{"model": "self-supervised audio encoder (BEST-RQ)", "norm_position": "pre", "mlp_ratio": 6, "drop_path": 0.1, "layers": 12, "optimizer": "muon", "max_grad_norm": 1.0, "batch_size": 64, "lr_schedule": "step", "weight_decay": 0.2}
Rows from block 4 of a small self-supervised audio encoder (BEST-RQ), named by matrix and row number. Rows with one number belong to one neuron. Each number is 128 + 32 x the weight over its row's rms, rounded and kept within 0 to 255. All counts start at 0. Numbers have three digits each.
After each neuron's rows are labels from the 100 clips, of 14976, where the neuron reaches its highest value: "top examples" is what is common among them. Only what is clearly more common there than usual is listed. The data: struck, bounced, scraped and rolled objects made by modal synthesis.
# fc1: MLP up (model.blocks.4.mlp.fc1.weight, 2304x384), inputs 128-255
# fc2: MLP down (model.blocks.4.mlp.fc2.weight, 384x2304, transposed), outputs 128-255

fc1.301:140066080100154078151128094140116147100098158138138109104104140163133113139093150156116133125129211210172149131100112150151134165154133098109128086100145115140163134139145099125078108225132131213036149153063132151176174112093100175091209117129101119109182094155142125094145145134101179137115114148137101116085143108133131106082170146135126192067054130102116144048152118158149145078194
fc2.301:093116169084176182082133138080096152171088119125132108142168196141090106123103152087091182104172155169121180133134163095167113091144164135176065058088165114166119114106127130184176137090106095164134133064129143110153143108093122195106127145120097122141054121141138106183120166144163135135189094113151135157181134111145114126127104144084134094172153161123107165142169128130134133096122
top examples: pink noise

fc1.225:154126160163132166111098077118123108146110154092108178151039068095121176173169140099090176153189073132108144067076127106139156108112144140086115143133097119110156103107138090082091169195163124140167126138091163143158139134121116099196135113127088147093149099135127144137169121074105116043137118175162098140132099124116093123082106104151150141125182104153187161103149137157173082095131
fc2.225:206160164101136103158124108176079165091103086133149107169093132131105150088106148089108187071126124151077132145113205137154103111120167192178105118138176162058141184120126111070121171131132113164121138143152160152181131106132139107148131191139092082128100176134146152073040072195164162119116131118082146116150152108084130169199105115022065107143130127137134055116164094116119115116126
top examples: hard striker; scraping; small

fc1.245:157118096127142117146071091204113160179138171139078097129121172126135145141124091114119138152192175151103094191119105131113117167147100142113150094164119143129038109109162084162120133109100113107131159115092098179130116128126122170171177113125088064097119085132159139150142087134169101087164108125144148115132136134097091099110074104107099120097129171146178150099076140102058104191116
fc2.245:139153089164105175097087132162114107118142085190139088179134124057128173185147191121116104086141130169091176110130075122141141151155167130159123111148153146096155133157088169143125171164156126137130115055120122174168135135119160165125150113105085121123140141104152111080133147149102108141166159138087152143153161144162117118173106159129113164142109095158146102142113121079156108116154
top examples: bouncing

fc1.416:099145133124168129155145067185129135113086138144131113130132088143170162104121105144137143147118154061087134151127091158107091106058100155058113131133104146177136163138121074119071148118223108096113137180094121141161118092101117119098145113114105093169085177133086128111158148129167030096136110113132108124151106187114138117185139158183113150138151160144150149090176151160092101149122
fc2.416:102110156155129105154127089159114108152156115121113143146131125078132106086073116091113141112149147120097130084095141097124158094171097095099117125154162102087139142164125137149149148130122135123110118148147140107170133118054094135116128102187143063175104118190082110136161092155143105135134111120129082079096102144076140131150094144110104090164141128193167134129143067104101165139089
top examples: pink noise; clipping; text has "clipped"; material: steel

fc1.286:081109108128048175108102176054159091162175129105103153089146130093089124114162088142104154099083099196115116102111151110190113129141162144078100094187133187146104116141075115179113119112125147134168142175111148092174161122156086112169131137153125186096155087174122153150166155161151062133123169089101131131119144063148136131120108122176061120180140132122103135120151119145180171119106
fc2.286:131189152142106173120121177132098151063106083161119175150199123100153141160152099135115128116112110158117116152113113195101133118137141139129105109124137133133117082148150110181172170164123142161151109148132109140180100150123108138133075071150199097125100118168101173101161133133143131114024122097078116060111099121182175101111150147086110108126115120141171090106084141115081131108168
top examples: pink noise; clipping; white noise; text has "clipped"

fc1.607:081015133161082121200130175109070147146177151102128116135126115106143060137167126097080107128106190159092163124182089128141138216134120098104093138147086101072087148107121100177124124088128175139136178111047127094116137114183148080103125172064157129144089135131109124150122075046113157143184071094116106111127099189091106116144125139147116165067058126123092165129119152136142100185080
fc2.607:068130186130140121131084142125136125091145106172128091096203103187093119141094102141141145148152073099170100153125132147134098111073096147134109118141146137175078125186119118145121083117149100089130096096184105156148134139079144116119068092141145076171151140157084110192161135085126142127152136143115076156116191126142134180085131095106133057123159094112137155165105071143106163130155
top examples: bouncing; steel-like damping

fc1.232:156164144177125086179097124107126120123101143119206099083168134105107077139160109129155158060088115122097174180189087128152133114116153123104160139121115144131130159159107107121139115147156085149066141139128059101088115155139137149127160131102087118119146108083146156090190114117135145135125121111118069182092142126146120106095090125126174191169144109102108073120115145100190174075108
fc2.232:132080161137059114091137159169109119159093095176191111179109143119114124162150116136138107147148091148085074154140150156153144104076139170117117151133135126137124112128124145137161047054129073143123085059179143138155082149112149092131157115134105207185121130131179123130129132106141144127188120119114086195134071122104128082224101141124131148058101128132068168118168113132122151116074
top examples: hard striker; rolling

fc1.757:139145147153150102127160084141163054122128123120128102129145172136153165114149081117135126178099140116164135137090123041177077070153109145147088127125120091108082156153149118141142139097134144184127153097082032170128136103161080102141173066059069104120154124071094149149120119110140117115140133166096142070135117143052119089106116112136100125127109092128082181133152132134123157123200
fc2.757:113123087168105144131175153089159170118136157134115163100069153174154130124140110117095106097156084090160080143118126120093146154108066107122115155183150131105105111119193073102136181178123101170132175140138149097100154103111120137161120122166154062077112114131170118116087111164084085200137129119131146140082146169129121124167109131145160156116102130080162151172134134122112114098083
top examples: bouncing; material: rubber; white noise

fc1.742:164118137105156130083136162125116125124125136150161105089079060149097144149158180148135045163152161125137194193104158130137119103069184149110152102115090150153116169204130138132137100129148114169176115060126127145189118148148057112113160132125153092071093114133106144064138098097152051145146095130106072149114115142120109109102086115136110131105148132107151123152108073110130134112181
fc2.742:136128096085120183128135124135145073109106110189110130103153194147173095153129098143139209110147155161101130155128101120180114204134132149098140105111138069116093132088130142145130120134126153157133151152117133149117114122084141153125186201123106204162114095149183136119117086097141124119152147109114179143115154133126118157103097150164135167098148121070112181152108123100146172126053
top examples: pink noise; bouncing; white noise

fc1.204:104151086101108069132134148074157138115101120093148121151126110117109145112106105100113120154125111150126111180153140133180175195123194181157152134113148165092052133105090132089121203172114138105105107034134145171157136150146103147102105140066171136159135144055135155164134103052175148097109136096082148143115078104100027162121139186170153128070106158096128023190144118115148156167160
fc2.204:087113123143128127087115126089093103153104131055157116139145097121134146101113103102141145118141126154088151148113120175071122154101109120123196097126135118081120170137150114139135069062103118136130142106173118146111126132144148200083121064121095113166075131179112104130137092116117114148125133117087075143137138119094034114131201116121137134156087095120144128116099132101111091135130
top examples: hard striker; scraping; clipping